python train.py --model="encoder-decoder audio transcriber" --dataset="telephone keypad tones over noise or synthetic speech" --train_examples=39062 --gain_aug_db=6 --time_shift_ms=100 --n_mels=40 --hop_length=160 --input="log_mel" --spec_augment=true --win_length=512 --tokenizer="word" --vocab_size=20 --encoder_arch="ecapa_tdnn" --encoder_norm="groupnorm" --encoder_activation="gelu" --encoder_weight_standardization=false --encoder_depths=[10] --encoder_kernel_size=3 --encoder_stem="single" --encoder_widths=[320] --fusion="prefix" --decoder_width=256 --decoder_layers=6 --decoder_norm="layernorm" --decoder_norm_position="pre" --decoder_activation="gelu" --decoder_mlp_ratio=3 --decoder_head_dim=64 --decoder_fused_qkv=false --decoder_bias="none" --decoder_qk_norm=false --decoder_layer_scale_init=0.01 --decoder_parallel_block=false --decoder_inner_norm=false --decoder_positions="learned" --decoder_prefix_bidirectional=true --decoder_connector="mlp" --decoder_tie_embeddings=false --init="xavier_uniform" --residual_init="zero_last" --optimizer="muon" --muon_scale="match_rms_adamw" --lr=0.005 --momentum=0.95 --nesterov=false --orthogonalizer="newton_schulz_5" --adamw_lr_other_params=0.0013 --steps=6500 --batch_size=384 --epochs=63.9 --lr_schedule="cosine" --final_lr_fraction=0.05 --warmup_steps=130 --weight_decay=0.3 --adamw_weight_decay_other_params=0
Rows from block 3 of the audio encoder of a small encoder-decoder audio transcriber, named by matrix and row number. Each number is 128 + 32 x the weight over its row's rms, rounded and kept within 0 to 255. All counts start at 0.
Before each channel's rows are labels from the 100 clips, of 14848, where the channel reaches its highest value: "lies over" is the class under the peak; "loudest" is the band of the loudest frequency at the time of the peak. Only what is clearly more common there than usual is listed. The data: telephone keypad tones over noise or synthetic speech.
# c30: last pointwise conv (encoder.blocks.3.c3.0.weight, 320x320x1), inputs 0-159

lies over: key "2"; key "3"
loudest: 500 to 1000 Hz
c30.83 [114 144  98 151 133  90 166 135 113 144  71 155 178 107  95 132 108 162 108 139 147 156 149  75 123 138 118 110 159  93  76 137 150 172 165 137 150 115 115 143 136  98 153 100 158 116 181  61  81 103 142 104 106 101 110  78 163 143 110 111 168 148  93  88 141  81 122 131  92 132 122 141 109  91 111 107  99 184  94  65 152 197 178 173 140 134 208 122 133 162 174 124 183 123  32 124 212 146 160 180 108 105 198 121 142 113 167 148 156 165  89 172 136  67 105 139 123  85 116  83 148 111 161  98 159 103  91  82 139 156 146 137 206 123 124 100 118 144 197  58 177 152 127  64 123 143 128 141 189  85 145 134  48 113 186 136 150  80 134 133]

lies over: key "4"
loudest: 500 to 1000 Hz
c30.252 [163 149 127  79 172 138 142  90 175 124 129 101 120 138 141 136  87 151 123  86 136  93  67 173 142  99 104 133 154 124 153 119 126 163 116 144 139 174 157 139 115 122 114 140 129 112 167 103  97 100 144 134 189 136  80 140 143 196 149 148 168 156 138 194 136  74 137 135  97 164 112 197 111  66 175 167 147 131 126 164 173  72  87 101  96  87 108 127 123 102 183  51 124 142 140 109 134 110 167 115  83 154 131 118 120 126 110 136 131 116 143 129 192 131 208 164 116 128 110 119 127  98 159  99 106  90 108  77 130 146  94  98 140  78 185 137  89 203 122 195 170 169 135 114 153 117 151  83 130 110 107 137 158 139 152 130 167 107 116  95]

lies over: key "4"
loudest: 1000 to 2000 Hz
c30.73 [190 122  84 133 168 176 125 119 141  97 155 145 104 187 133 168 158 180 138 158 151 143 131 127 117  64 131  94 136 161 139 122 124 141 112 112 194 141  94 134  78 124 199  63 136 162 111 178 173 135 117 118 158 123  79  81 122  66 102 121 106 157  60 141 196 128 120 159  95 123 181 175 181 141 140 133 195 151 132 142 214 103 157 175  83 123  90 158 123 122 134 149 102 148 141 137 188 111 118 158 114  97 123 114 125 120  78  81 201 108 102 127  38 130  54 146 151  99 117 107 148 130 172  99  72 106  84 112 128 109 119 108  47  51  40 101  67 104  59 202 105  63 174 104  98  88 131 132 106 188 125 154 192 250  87  73 107 203 149 142]

lies over: key "2"
loudest: 500 to 1000 Hz
c30.14 [156 119 127 130 110 151 164 109 147 134  98  68 197 182 123  54 103  70 120  94 105 100 133 164 105 197  91 137 141  85 125  81 182 104 178 177 126 159 134 137  84 129 123 121 155  96 150 134 102 159 106 146 114 104 149 109 153 185 131 160 160 182 116 141 127 120 157  69  95 135  95 147  98  79  81  50 103 129 145  85 172 120 116 144 146 154 117 152 148 102 191 129 147 121  59 118 115 147  68 135  93  79 151 158 159 139  97 122 185  73 155 140 126  57 115 123 152 124 101 118 113 131 148 121 134  73  95 125 144 115 105 162 125 163 183 161  96 135 204 140  95 139 153 151 152 155 124  92 124 145 143  88 142  65 183  96 115  93 144 110]

lies over: key "2"
loudest: 1000 to 2000 Hz; 500 to 1000 Hz
c30.209 [146 169 112 150 167 108 117 109 110 161 173 122  21 131 131 156 123  98 118 167 144 134 130 134  89 117 145 159 123 116 164 167 108 130 100  33 141 122 144  95  44 130 122 126  95 155 105 146  32 124 118 116 111 126 110 177 159 124 134 138 154 111 129 136  55 145 134 159 127 153 118 124 110 100 126  20  85 106 114 159 100 230 137 204 153 144 190 187 123 112 145 108 144  41 131 115 113 127 104 132 124 137 101 133  98 111 199 157  77 121 127 119  73 137  99 126 170 121 150 144 141 160 148 116  53  93 130 120  91  87  85 135 198 145 126 153 102 148 168 115 113 152 129 106 164  89 130  76 147  90  99 164 201 222 104 114 144 113  87 136]

lies over: key "4"
loudest: 500 to 1000 Hz
c30.313 [169 169 116 112 169 137 123 104 146 100 110 122 111 153 120 116  77 155 113 118 103  92 151 124 120  41 109  73 151 135  98 104 105 124 103 145  88 148  78 105 103 162 114 115  96  89 143 172 248 162 124 142 131 134  99  55 195 115 133 172 127 160 169  94 146 153 112 124 110 133 132 144  98  97 188  78 206 118  58 115 251 125 124 208 169 178 127 200  73 160  93 123 121 129 100 126 125 138 207 143  98  95 160 116 131 124 139 125 146 150 127 191 110 111 142 115 140 138  88 127  73 103 158 115 156  88 110 147 127 169 109 143 107 146  97  83 120 137 114 117 102 128 194 122 169 138 132  61 132 172 148 129 131  81 114  93  83 108 128 114]